{
  "train_examples": 72500,
  "norm_position": "pre",
  "head_dim": 32,
  "qk_norm": false,
  "weight_decay": 0.0
}
Rows from block 3 of a small segmentation model, named by matrix and row number. Rows with one number belong to one channel. Each number is 128 + 24 x the weight over its row's rms, rounded and kept within 0 to 255. All counts start at 0.
Before each channel's rows are labels from the 100 images, of 14848, where the channel reaches its highest value: "strongest on" is what is common among them. Only what is clearly more common there than usual is listed. The data: rendered rooms with furniture.
# convs0: expand pointwise conv (model.blocks.3.convs.0.weight, 256x64x1x1), inputs 0-63
# convs1: depthwise 3x3 conv (model.blocks.3.convs.1.weight, 256x1x3x3, trained with AdamW), a 3x3 kernel
# convs2: project pointwise conv (model.blocks.3.convs.2.weight, 64x256x1x1, transposed), outputs 0-63

strongest on: flower
convs0.241 [131 125 140 148 163 159 115 206 128 106 141 159 136 135 100 131 110 165 153 144  96 132 183 127  95 122 133 134 142 130 148 107 107 147 113 130 164 167 130 130  88 111 106 123 124 125 140 102 117 160 118 124  76 143 101  95 105 136 102 121 111 126 160 154]
convs1.241 [130 116 135 153  93 141  91 165 144]
convs2.241 [112 149 137 113 151  81 106 131 155 153 160 157 120 105 158 160 124 161 123 141 115 148 142 151  91  66 157 173 102 170 132 145 142 111 142 156 138  92 130 122 136 136 138 176 122 165 127 126 132 123 163 118 167 102 139 125 133 163 113 152 140 135 106 139]

strongest on: window
convs0.204 [119 155 146 121 197 140 136 101 136 106 154 107 137  89 132 140 120 155 112 132 138 130 144 110 135  95 130 129 130 119 153 190  96 122 103 155 128 140 124 125 110 128 125 130 136 124 130 119 145 137 171 123  71 145 164 197  90 111 127 130 128 152 117  87]
convs1.204 [137 141 115 177 133 103 158 134 101]
convs2.204 [118 117 150 184 176 101 102 119 121 100 132 169 154 116  99 148 128 140 110 135 145  98 127  71 106 156 118 113 121  75 106 123 178 108 142 144 157  94 133 138 148 113 164 136 153 137 131 128 137 109 118 109 123 125 143 160 119 100 132  91  96 149 149 135]

strongest on: door; largest object: arch
convs0.200 [116 133 132 126 174 133 135 113 153 126 147 107 159 134 170  93 130 157 153 146 123 124 114  88 163 137  89 109 109 104  83 110 144 128 132  81 157 141 152 140 123 115 162 128 156 112 137 112 119 111 106  90 126 161 134 132  81 125  77 145 125 149 169  95]
convs1.200 [103 124 166 114 151 118 159 154 103]
convs2.200 [156 111  92  63  97 103 106 188 115 104  91 131  98 137 130  92 124 126 126  97 141 155 151 169 124 137 129 137 119 120 155  95 111 131 120 122 113 139 136 125 108  84 143 136 158 116  91 140 123 138 155 116 137 113  87 141 143 106  99 106 167  96 116 114]

strongest on: door
convs0.229 [131 147 110  95 145 159 106 121 154 137 100 126  90 144 122 103 134 135 135 116 136 139 127 107 136 107 111  87 119 139  90 153 141 129 153 110 124 126  82 107 164 202 152  88  76 145 150 161 127 146 120  98 154 119 111  98 116 106 110 133  95 126 162 135]
convs1.229 [121  93 137 130 133 159 155 163 159]
convs2.229 [133 105 131  97 121 101 121 123 120 159 156 157 130 139 121 111 129 119 149 105 129 121 155 121 130 166  87 121 135 140  74  82 136 162 140 125 194 155 145 115  82 118 126 139 168 105 132 155 126 142 122 132 158  72  98 125 125  96 119 135 171 113 145 114]

strongest on: flower
convs0.197 [147 138 131 124  92 123 135 108 133 147  96 165 130  92 141 134 100 113 137 143 159  86 116 110 111  97 120 133 140 126 106 116 147 137 160 155 171 120  46 135 120  92 113 118 150 159 136 119 120 119 135 106  82 132 121 125 126 116  76 116  88 117  87 145]
convs1.197 [120 175 118 164  93 139 118 115 129]
convs2.197 [119 176 148 154 104 179 134 131 101  98 185 137 101 142 134 104 119 125 143  83 126 129 124 167 111  91 182 114 152  84 133 124  83 132 122 131 112  95 128 143 155 105 111 154 109 119 140 140 140 117 105 129 118 122 172  96 131 147 125 135 156 103 135 123]

strongest on: white walls
convs0.244 [119  91 124 108 108 143  99  85  92 106 148 133  80 116 137 112 156 178 100 182  87 109 149 174 125 129 151 114 124 103 143 123 154 118 128 102 105 134 101 161 110 119 141 143 116 142 122 180 139 109 135 134 144 138 157 126  99  92 139 116 159 137 125 154]
convs1.244 [140 144 123 131 150 191 128 133 144]
convs2.244 [124 134 136 142 109 144 136 139 128  89 120 147 111 119 106 182 187 101 127  99 136 121 119  97 114 141 172 113 109 136  95 130 127 122 141 139 105 121 127 114  89 163 127  98 166  73 164 108 156 108 136 135 175  75 105 127 160 148 125 148 123 122 135 113]

strongest on: white walls
convs0.107 [ 98 122 153  94 140 112 116  90 162 108 131 153 122 165 128 133 107 107 126  80 140 124 158 167 110  95 146 139 145 116 125  81 142 129 140 142  87 143 125 106 123 122 102 159 127 136 131 185 132 137 118 148 121 115 113 104 137  82 130 122 184  74 133 110]
convs1.107 [147 161 133  98  96  94 143 148 135]
convs2.107 [130 111 119 123 115 156 139 142 123 142  90 170 109 157 110 174 102  76  91  98 156 131 106 136  96 163 124  71 118 148  99 141 148 160 140 115 117 115 117 104 108 108 106 113 127 127 151 141 105 125  89 156 130 138  82 163 147 114 155 129 138 101 156 116]

strongest on: white walls
convs0.18 [177 107 114 182 109  67 118 106 117 143 113 100 147 163 104 119 130 163  97 135 107 141  81 115 150 121 135 128 134 168 114 125 119 107 127 157 127 170 103 155 106 121 108 146 130 148 111 137 187 112 114 159 130 135 129 100 154 118 147 118 101 127 139 149]
convs1.18 [161 104 126 133 130  89 133  86 117]
convs2.18 [126  81 153 132 163 131 146 140 127 149 137 146 142 133 122 126 140 101 125 102 167 143 109 148 107  96 109 111 127 143 121 128 111 132 153 133 122 161 153 165 125  98 124  73  86 192 120 131 138 150  83 156 142 172 118 149 119 152  93 111 121 165 102 102]

strongest on: arch
convs0.138 [188 119 107 146 122 115 143 120 111 184 117 134 176  92 144 111  98 132 141 121 103 126 130 123 137  69 105 103 181  97 107 154 134 157 124 104 105 132 118 118 123 154  93 144 139 126 179 122 108 142 146 128 128 111 138 121 121  70 151 118 139 138 125 135]
convs1.138 [124 120 122 146  68 117 141 101 119]
convs2.138 [147 193 117 115 143 129  77 185 152 136 151 174  97 179 121 126  87 126 129 132 137 134 124 107 128 140 142 158 116 143 116 101 129 139 118 162 127 146 142 135 170 128 130 136  87 136 108 122 117 130  75  95 119 114 103 148 131 107 135  85 139 134 145 145]

strongest on: window
convs0.122 [147  94 123 156 140 131 120 136 139 125 128 135 108 135 150 131 112 117  92 150 139 135  84 111 145 127 175 102 138 135 102 142  87 172  84 136 113 125 125 158 110 176 134 151 167 106 134 119 154 109 176 156  93 115 155 136 123  68  92 120 112 122 107 143]
convs1.122 [136 140 123 179 139  95 144 103 143]
convs2.122 [111 162  76 132 144 148 102 139 114  84 157 179 124 137 118 158 142 188 133 143  93 129 115  87 114 104 102 134 103 134 145 167 161 112  99 106 108 125 132 108 159  91 114 115 149 121 150 114 140 138 106 117 135 131 150 121 128 139 106 164 143  83 128 107]

strongest on: flower; largest object: flower
convs0.75 [142 145 146 157 149 164 122 145 134 131 103 116 159 166 116 108  89  89  98 155 126 118 147 143 111 131 163 156  90 140 126 147 127 152  97  98 127 157  88 125 113 117  97 152 120 135 166 127  95 119 143 124  78 119 126 139 137 153 127 132  96  93 131 193]
convs1.75 [148 167 127 148  78 115 135 120 119]
convs2.75 [120 159 123 137 137 179 134  92 134 107 124 114 127 133 131 103 112 115 107 141 112 103 173 141 135 149 138 182 127 113 154  85 125 143  77  90 163 156 141 105 125 157  99 146 156 141 127 107 146 146 133 109 100 116 103 122 123 143 184 123 110 105 144 177]

strongest on: door; blue walls
convs0.91 [165 138 110 108 126 142 131 124 137 116 119 168 112 152 110 106 151  86 155 125 138 138 133 156 160 160 131 111 113 134  68 164 154 138  87 125 160 120 109  94 134 112 131 135 139  91  87 141 141 180 108 103  90 125  89 112 102  83 118 121 133 127 119 149]
convs1.91 [125 143 141 126  80  93 128 162 138]
convs2.91 [162 170 140 140 131 113 138 149  71 140 130  88 114 105  87 143 147 119  89  92 143 146 125 135 134 151 131 128 150 139 154 172  94 103 114 159 142 121 125 164 126 135 145 141 141 168 123  86 126 119 126  97 111 121  98 129 108 189 124 152 166 115 142 142]

strongest on: black walls
convs0.216 [128 120 106 101 149 168 109 138 112 142 149 161 107 174  86 123 141  89 142 135  73 143 127 117 124 137 118 136 130 114 103 131 137 105 145 125 135 110 105  82  58 142 130 160 137 156  97 137 125 203 143 129 103 138 122 135 119 108 142 143 150 123 118 120]
convs1.216 [133 138 128 151 190 131 116 106 134]
convs2.216 [ 84 134 113 106 108 116 128 162 117 106 121 113 147  91 155  92 140 166 174 117 150 119 107 160 116  92 143 115 166 113 120 141 167 146 106 145 109 134 162 156 140 134 136  65 112 144 141 171 136 106 104 122 147 116 100 121 166 129 132 134 124 113 170 105]

strongest on: trophy
convs0.33 [106 124 129 144 158 154 130 155 160 140 131  89 135 195 158 100 134 108 120  89 146 130 118  76 151 143 127 119 128 103 113  94 156 102 131 172 140 166 165  92 102 132  84 130 106 144 133 121  94  99 131 152 132 127 136 133 127  97 134 132 108 120 137 169]
convs1.33 [132 147 134 134 169 104 102  86 120]
convs2.33 [128 101 124 138 144 122  83 109 114 134 162 147 138 153  95 171 143 140 107 133 151 116 158 156 107 139 131 125 149 117 124 139 123 139 116 117  81 106 131 131  73 126 119 139 155  83  96 119  93  94 161 179  96 138 115 162 124 143  92 108 166 153 127 101]

strongest on: window
convs0.175 [143 144 144 154 151 127 116  99 156 122 171 127 169 145 136 146 122  99 131 128 112 126  96 145 128 154 152 150 128 121 144 127  97  90 115 169 123 125  94 104  85 160 105 138 128 130 167 137 186 136 181 157  71 156 143 142  98 118 154 138 124 129 124 126]
convs1.175 [124 179 144 148 114 139 112 149 158]
convs2.175 [159 116 135 166 126 130 108 148 147 130 164 162 131 169 125 137 153 156 111 114 137 121  74 116 179 109 112 174 114 102 188 144 115 130 133 115 101 116 124  87 159 150 134  92 110 127  84 139 132 100 137 144 109 136 131 119 153 136 118 134 132 151 145  79]

strongest on: arch; largest object: arch
convs0.152 [157  81 140  99 109  99 158 122 153  78 149  76 131  86 165 137 144 145 152 129 129  96  99 154 134 164 158 109 130 134 140 118 140 154 131 140 142 123 154  91 133 124 121 112 148  98 119 116  70 114 163  98  92 124 135 146 135 115 116 101 125 135 103 150]
convs1.152 [127 135 145 120 134  95 109  71 125]
convs2.152 [106  95 108 157 148 145 167  85  83 142 176  89 117 168 153 149 167  78 150 130 149  97 166 144 127 117 145 137 113 104 129 126 119  97 109 147 142 141 140 153 117  95 119 174 121 134 133 133 103 102 145  88 119 143 129 134 128 141 116 135  96 114 141 155]

strongest on: door; pink walls
convs0.49 [153 114 133  96 125 137 123 151 175 134 162 119 134 135 124  92  98 100  91 127 112  98 116 135 161 124 132 128 164 140 100 122 125 162 115 145 136 137 143 138 133 115 116 133 126 152 165 110 112  95 184  98  62  79 137  96 130 130  81 110 116 137 116  99]
convs1.49 [136 125 128  97 181 146 126 152 149]
convs2.49 [119 139 133 148 137 149 149 117 183 138 120 141 140  99 108 188 127 113 133 145  98 124  96 135 169 166 140 168 168 106 121 114 125 110 106 148 153 138 108 178 133 133 123 104 120 148 142  96 104 130 132 126 137 133  74 154 110 114 132 167 114 183 141 143]

strongest on: green walls
convs0.167 [107 131 144 185  87 107  99 129 115 107 127 166 146 164  97 111 106 129 146 141 119 158 147 101 125  99 117 178 122 165 127 139 103 122 139 117 168 116  92 101 119 162 150 151 128 103 123 100  93 141 120  55 130 135 118 108 139 118 139 128 140 121 149 146]
convs1.167 [128 102 120  78 124 105 118  97 110]
convs2.167 [165 134 119 125 133 149 135 110  75  90  91 142 135 151 126 162 116 133 134 113 141 125 119 137  92  99 128  93 149  72 103 106 171 154 114 113 109 107 131  94 112 140 107 123 132 112 186 128 138 100 149 110 116 101  99 122 170 138  92 107 161 127 119 153]

strongest on: flower
convs0.11 [158  90 115 103 115  87 134 124 142 133 153 151 130 114 136  83 134 120 101 110 102 102 140 102 116  94 144 113 127 104 160 107 147 155 144 173 146  98  96 111 178 132  86 182 128 116 117  97 108 117 104 151 136  91 112 116 113 120 108 106 130 108  99 100]
convs1.11 [135  89 146 131 171  92 129 137 128]
convs2.11 [136 113 133 117 122 140 168 108 150 129 136 125 113  98 116 146 151 174 162 130 114 148 107 153 106  84 122 172 134 112 161  90 118 135 148 133 140 105 132 146 135 117 147 159 138 174 104 187  85 129 143 142 119 120 137 119 125  89 104 172 103 136 120 180]

strongest on: flower
convs0.94 [132 131 118 129 163 103 139  90 107 118 110 128 171 135 152  52 111 125 166  96 138 103 134 115 122 145 112 146  78  91 108  76 180 142  87 111 131 122 123 149 137 129 124 115 123  75 136 174 125 141 131  99 126 129 117 128 135 120 141 117 135 133 120 118]
convs1.94 [104  65 114 136 115 140 129 124 138]
convs2.94 [141  94 145 111 128 137 157 122 124 128 160 178 129  96  99 121  92 130 141 125 114 131 140 136 118 108 141 175  96 165 162 128 113 124  98 109 166 129 112 143  75 149  76 177 148  92 105 133 133 108 126 135 112  92 110 140 116 147 141 110  96  88 138 129]

strongest on: flower
convs0.65 [141 150 122 162 105 132 153 146 125 131 128 142 117 164 116  96 109 108 134 186  80 104 144 164 122 128 150 139 123 133 153 122 124 151 151 112 145 158  98 163 118 156 102 124 104 146  90 130 129 154 154 137  73 136 159 117 118 152 149  90  77 133  90 134]
convs1.65 [115 121 129  94  84 170 129 118 135]
convs2.65 [100 162 113 128 137 111 112 129 117 108 136  82 140 140 127  90 158 129 107 157 118 169 127 128 133 140  80  88 120 134 115 115 148 115 150 131 109 100 107 166 130  98 135 115 126  97  77 122 126 100 109 119 112 161 129  86  91 149 143 103  96 179  98  97]

strongest on: door
convs0.50 [150 115 105 159 101  99 187 122 115  84 170 143 157 138 112 102 155 132 130 138 126 143 134 130 115 172 122  75 148  97 104 138 168 169  97 129 124 119 127 147 132 115 142 130  99 124 125 123 104 149 110  94 126 125 140  89 117 141  66 117 138 132 131  95]
convs1.50 [142 183 157 111 102 123 118 126 128]
convs2.50 [142  68 126 101 121  91 142  86 101 112 128 124  76 147 100 123 136 131  86 137 113 139 117 121 153 124 131 110 143 107 181 156  97 109 142 115 143 141 110 122  89 110 135 127  55 162  88 120 134 127 132 125 138 122 168 134 118 160 122 123 108 107 124 119]

strongest on: white walls
convs0.211 [ 92 100 146  92 104 139 131 115  89 158 125 142 132 148 129 128 152 145 158  89 137 138 112  75 123 106 135 107 145 125 140 132 183 119 112 120 127 151 117 107 156 156 124 125  67 139 165 158 114 125 122 173 156 119  98 110 131 184 138 121 149 106 110 135]
convs1.211 [116  95 133 141 180 147 122 154 124]
convs2.211 [125 140 142 120 157 113 120 125 153 133 107 161 151 127  93 122 106  98  87 144 104 108 113 122 123 148 139 177  78 127 145 101  81 106  85 117 104 133 118 130 103 147 103 158 152 118  99  99  78 122 135  93 150 138 115 160 115 101 148  81 110 134 108 140]

strongest on: green walls
convs0.139 [ 96 118 152 129 130 162  74 153 118 150 144 129 101 144  93 106 126 136 111 125 142 120 110 140 145 141 122 103  98  98  82 100 123 133 104 151 115  91  75 129 145 169 111 120 142 128 116 154 126 131 119 157 115 107 140  88 184 141 107  80 136 136  91 114]
convs1.139 [108 124 129 105 176 144 137 162 107]
convs2.139 [116 119 121 163  96 121 152  98 144 123 150 139 137  90 151 102 131  95 131  82 137 121 132  86 122  64 130 140 150 156 139 116 112 121 172 142 144 149 122 150 124  98 168 124 108 144  85 139 128 110 104 142 134 154 121 119  73 141 170 142 160 128 157 111]

strongest on: white walls
convs0.43 [187 156  91 144  88 119 104 130 133 118 142 118 158  81 100 135 153 116  72 106 108  95 134 151  84 127  91 156 153 113 178 136 173 137 150 113 147 145 105 116 134 137 142 130 135 134 150 113 141 164  93 114 160 146 133 155 126 128 132 135 133 126 133 124]
convs1.43 [143 160 116 113 165  81 126 125 133]
convs2.43 [135 129  99 152 117 117 131 113 134 156 113  85 122 104 111 115 111 118 148 138 112 119  95  96 114 161 190  76 131 134 121 106 167 127 146 139 116  58 119 141 113 120 142 135 114 125 156 135  93  83 150 104 124  90 146 108 114 135  98 122 156 115 168 118]

strongest on: green walls
convs0.52 [158 118 150 145 116 174 157 134 155  91 173 118  90 105 104 139 154 156 183 114 134 141 140 136 108 101 109 141 129 114 114 129 147  74 147 145  78 111  87 111 127 138 133 128 114 134 168 122 161 120 143 102 117 137 106 109 125 158  90 149 143 153 146 115]
convs1.52 [128 158 123 167 105 129 107  97 156]
convs2.52 [153  97 160 112 133  89 132 148 155 136 149 125 145 139 131 103 107  72  85 115 153 107 125 106 126 166 115 145 120 161 130  82 115 108 120 142 124 136 115 120  62 172 102 127 139 126  90  93 112 120 158 145 108 144 120 125 103 122 178 114 116 140 138 103]

strongest on: green walls
convs0.69 [116 154 147 105 161 137  71 105 126 130 127 173 184 108 114 105 166 111 103 124 108 152 107 139 143 111 154 141 103 142 131 190 134 129 100 130 133  81 132 100 121 117 138 149 117 141 137 144 171 128 135 104 133  78 161  95 105 132 149 115 126 136 144 137]
convs1.69 [135 149 131 133 194 130 142 126 122]
convs2.69 [125 136 106 176 103 116 179 194 113 106 133 114 130 135 137 136 120 126 132 113 121  78 131 141 146 150 163 138 172  78 145 105  89 150 125 134 118 126 102 124  94 144 131 126 164 134  78 128 110 115  92 129 120  92 116 160 146 118 134 138 119 150 120  93]

strongest on: flower; largest object: flower
convs0.1 [143  96 151 139 139 169 143 108 149 139 126 127 156 134 133 120 116  83 134  86 133 143 142 163  83 145 117 149  53 121 106 107 100 131 117 142 138 115 121 125 103 110  99 105 148 148 145 120 163 151 140 111 129 114 136 143 163 125  95 150 102 151 184 164]
convs1.1 [125 148 124 128 165  96 124  86 152]
convs2.1 [135 115 145 128 110 119 139 139 180 150 142 109 144 124 167 127 147 100 136 143 127 159 128  91 140  78 102 165 141 148 152 150 147 138 158 141 113 115 111 143 138  98 109 122 165 123  73 169 116 129 145 129  79 121 160 116 123 163  89 135 150 131 177 146]

strongest on: arch; largest object: arch
convs0.146 [147 139 168 143 153 147  98 176 134 131 159 148  97 137  87 119 124 117 114 112 133 154 107 115 165 109 119 111 138 135 120 131 148 116 149  69 140 118 135 113 124 121 128 115 128 157  97 124 105 162  67 167 142 130 140 159 127 134 114 185  90  91 113 116]
convs1.146 [118 172 112 114 172 151 130 139 137]
convs2.146 [118 114 130 104 153 147 140  82 170 135 105 117 132  98 108 169 170 130 146 158 138  83 103 128 105 133 134  94 154 129 133 108 137 113 149 124 122 106 114 112 118 125 140  69 164  89 187 121 141  98 179 114 120 101 118 122 150 120 126 141 143 159 117 122]

strongest on: window; brown walls
convs0.39 [117 135 102 139 179 117  75 124 102  93 199 106 151 135 112 105 103 137 138 132 123 170 122 124 119 145 148 137 139  80  89 126 126 148 143 119 133 149 131 159 129 153 150 120  92 129  84 108 132 153 154 103 130 130 136 147  90  96 129 144 101 141 132  92]
convs1.39 [145 178 146 108 109  95 130 114 119]
convs2.39 [174 118 102 155 149 128 119 138 113 181 131 108 106 114 139 136 115 147 154 116 109 144 121 102 118 154 149 116 141 127 123 214 102 108 157 121 156 143 131 150 145 109 155 125 173 125 141 127 149 146 104 127  77  88 106 143 101 150 119 104 127  99 143 149]

strongest on: pink walls
convs0.252 [121 137 169 108 127 112 112 127 134  90 135 125  98 134 183 135 122 150 128 113 137 113 132 131 123 128 128  82 157 144 114  94 134 142  94 108 137 100 116  80 146 123 131 129 169 122 207 157 144 135 116 145 170 154 115 122 141 124 136 159  86 172 106 131]
convs1.252 [148 160 124 149 184 121 126 123 120]
convs2.252 [143 151 127 137 131 121 131 131 148 130  88 105 123  85 106 171 166 128 155 133 106 154  94 105 106 115 105 103 161 106 117 124 171 149 187 155  95 104 121 146 155 109 160  81 108 111 129 149  90 112 140 145 125 113 150 108  96 109 106 118 145 155 130 108]

strongest on: door
convs0.3 [155 105 127 101 151  91 113  89 138  89 136 146 119 148 146 110 121 144 109 114 108 140 107 139 127 126 145 110 142 164 106 121 139 130 116 140 164 169  89 118 166 105 152 129  98 136  89 136  98 145  99 109 185  96 126 141  90 147 130  77  93 132 150 107]
convs1.3 [103  96  96 137  91 140 149 139 146]
convs2.3 [176 117 123 138 150 176 159 110 160 125 133 128 136 130 140 129 146 132 161 119 130 126 102 147 182 153 178 155 139 153 148 116 151 108  97 170 170 127 119 138 156 113 134 125 158 128 154 165 105 122 159 112 154  94 133 138 106  92 151  84 144 149 140 132]

strongest on: black walls
convs0.201 [132 108 172 133  97 144 111 167  83 119 121 119 101 168 143  89 128  94 151 161 140 119 125  97 161 134 122 138 145 118 134 173 163 124 136 121  95  83 131 143 151 115 126 123 122 156 126 145 156 106 138 150  91 159 138  69  89 124 115 111 135 139 143 102]
convs1.201 [129 134 139  83 166 165 128 137 135]
convs2.201 [ 89 130 131 129 127 107 155 129 113 132  95 104 127 131 135 150 149 103  86 149 113 138 131  92 141 177 120 126 146 105 131 117 154  93 154 123 123 144 112  99 136 137 141 160 166  88  84 139 154 119 117 101 120 100 108 114 150 136 177  72  89 114 166 105]

strongest on: trophy; dog
convs0.45 [144 100 142 132  78 135 125 119  87 121  97 111  59 124 108 156 122 147 133 140 136 120 160 129 108 166 160 131 115 134 119 143 126 129 150 129 123 131 130 112 120 128  89 141 140 117 166 148 157  97  99 158 132  50 133 159 138 101 116  98  98 123 135 152]
convs1.45 [154 114 108 150  95 173 116 131 141]
convs2.45 [123 129 122 104 124 136 132 127 104  96 160 132  69 104 113  84 161 111  98  97 123 146 150 130 148  83 102  69  82 108 120 118 137 139 114 154  93 123 170 119 120 109 150 130 128  89 128 133 116 104 120 149 186  99 131 106 126 135 107 142 149 117 138 129]

strongest on: trophy; flower; largest object: trophy
convs0.206 [137 107 133 137 149 137 101 149 109 129 156 140  99 188 136  85 129 149  97 121 129 153 135 127 138 168 111 124 160 143  83  92 125  93 157 162 174 153 129 147 110 163  94 114 108 133 128 112 136 140 134 116  58 113 132  90 103 133 126 143 123 116 120 141]
convs1.206 [124 131 130 114  85 147 153 174 131]
convs2.206 [123 106 121 140 138 102  83 106 154 150 100 119 124 113 176 156 136 123  77 145 158 113 142 128 150  80 125 128  95 140 125 145 127 120  85 136  88 149 113 145 131  95  86 116 134 152 113 151 131  75 135 161 129 104  87 163 145 148 108 143 158 117 141 139]

strongest on: window
convs0.42 [142 155 162 135 158 135 169 130 153 142 147 148 152 119 129 155 141  76 115 120  94 143  74 148 148 121 107 117 150 162 160 140 111 153 105  95 149 156 120 112 106 140 129 142 115 113 172 103 131 107 152 135 102  73 130 166 144  93 115 108 146 133 117  98]
convs1.42 [132 112 144 156  86 168 126 105 126]
convs2.42 [122 137 106 132  97 143  90 119 161 144 111 124  95 148 105 116 122 159 183 130 131 130 101 100 138 141  96  80 126 130  96 119 143 103  89 162  97 149 127 147 153 117 159 118 118 138 142 122 173 113 123 130 151 143  80  93  96 106  90 173 144 122 134 141]

strongest on: black walls
convs0.115 [153 134 131 142 152 162 142 109 149 145 114 146 167 154 113 118 104 138 153 181 171 159 128  97 128  83 118 127 163 146 107 138 133 107 134 154  91 139  98 150 105 154 139 120 138 170 126  92 127 170 138 153  92 124 150 149  83 110 113 143 149  93 124 116]
convs1.115 [131 133 137 107 183 137 154 136 100]
convs2.115 [117 154 121 118 142 119 115 114 146 130 119 112 131 125 112 174 135 131 156 130 107 174 148 124 164 125 109 169  31 115 127 111 127 128 136 128 124 133 140 135 136  71 135 151 127 101 157 110 145 125 109 131 116 126 122 134  96 121  94 160 183 145 134 168]

strongest on: window
convs0.228 [129 146 179 165 163 101 135 149 191 174 164  98 153 139 119 128 114 137 102 154 147 127 150 105 116 142  98 125 105 116 167 147 120 144 102 136 134 147  90 124 122 129 146 130 124  88 150 123 121 115 111 151 102 153 180  97 137 146 103  99 128 135  98 131]
convs1.228 [132 140 132 109 133 108 139 192 130]
convs2.228 [ 98 179 147 150 165 106 136 112 126  75 152 165 151 132 110 144 138 120 118 113 154 135 122 139 132 151 130  95 158 151 107 159 132  96 132 145 122 118 100  95 132 161 163 145 168 104 142 111 142 200 125 126 133  83 157 137 141 144 121 148 138 143 111 132]

strongest on: black walls
convs0.214 [120 154 110 136 146 114 157 104 151 117 193 156 148 112 146 130 155 125 172 113 144 152  92 128 152 136 118 148 106  92  90 120 154 117 108  45 142  75 157 116 153  96 150 133 140 115 117 121 125 132 100 116 132 120 117 116 112 114 122 110 119 152 134 111]
convs1.214 [132 121 126 141  59 115 126 123 128]
convs2.214 [132 113 170 153 165 122 119  72 116 146 141 125 165 131 176 116  67  88  94 136 169 112 154 160 149 131 129 128 108 169 135 134 154 155 128 121 166 138 126  98 146 142 134 145 131 123 127 105 151 107  92 126 122 113 162 140  92 142 146 132 106 111 106 133]

strongest on: green walls
convs0.207 [123 128 151 128 129 122 150 102 131 102 153  98 134 126 116 151 144 185 114 169 123 115 100 150 148 109 115 114 139 143 112 127  60 145 124 115 111 132 140 157  96 130 134 136 156 122 135 194 152 114 140 151 123 165 141 143  85 106  73 129 132 104  89 113]
convs1.207 [156 154 117 139  95 100 156  99 128]
convs2.207 [134 145 110 149 111 131 146 117 102 130 123 153 134 125 143 115 180 122 128 105 116 125 107 118 120 125 114 139 164 173 106 137 161  89 137 111 121 112 117  98 147 143 105 164  88 157  91 171 137  85 101 137 128 205 114 102 115 142 152 139 108 147 134  95]

strongest on: window
convs0.243 [160 107 127 121 145 116 125  86 150  84  99 131 105 123 133 175 136 133 116 113 141  86 111  85 138  96  99 140 145  81 152 122 128 139 108 138 130 136 105 100 102 125 134 136 125 118 101  80 106 164 110 170 135 121  80 128 149 120  96 162 136 149  90 107]
convs1.243 [152 106 168 134  98 104 126 115  98]
convs2.243 [120 152 119 137 125 113 138  87  94 134 175 157 139 142 142 102 116 149 125 127 121 127 143 123 109  89  74 164 123 162 141 126 159 134  87 120 122 120 121 138 153 130 141 153 100 144 147 123 162 154  78 163 164  97 147 119 126 118 147 134  85  75 104 111]

strongest on: black walls
convs0.223 [144 130  82 128 116  98  84  82 112 103 113  90 108 153 137 129 135 137 147 157 183 100 129  80  91 134 136 119 124 135 120 136 138 107 166 138 150 122 143 112 114 138 128 114 115 121 149  89 130 104  83  92 121 103 133  99 162  83 117 140 163 154 135 128]
convs1.223 [119 132 118  93  85 158 107 105 131]
convs2.223 [140 112  93 137 124 156 100 141 136  85 103  95 189 147 164 126 116 106 113  92 120  69 142 137 118 108 110 131  93 174 112  94 139 105  78 124 134 159 138 134 126 134 119 100 129 144 104 114 116 152  93 117 168 108 115 155 135 126 118 126 133 110 131 163]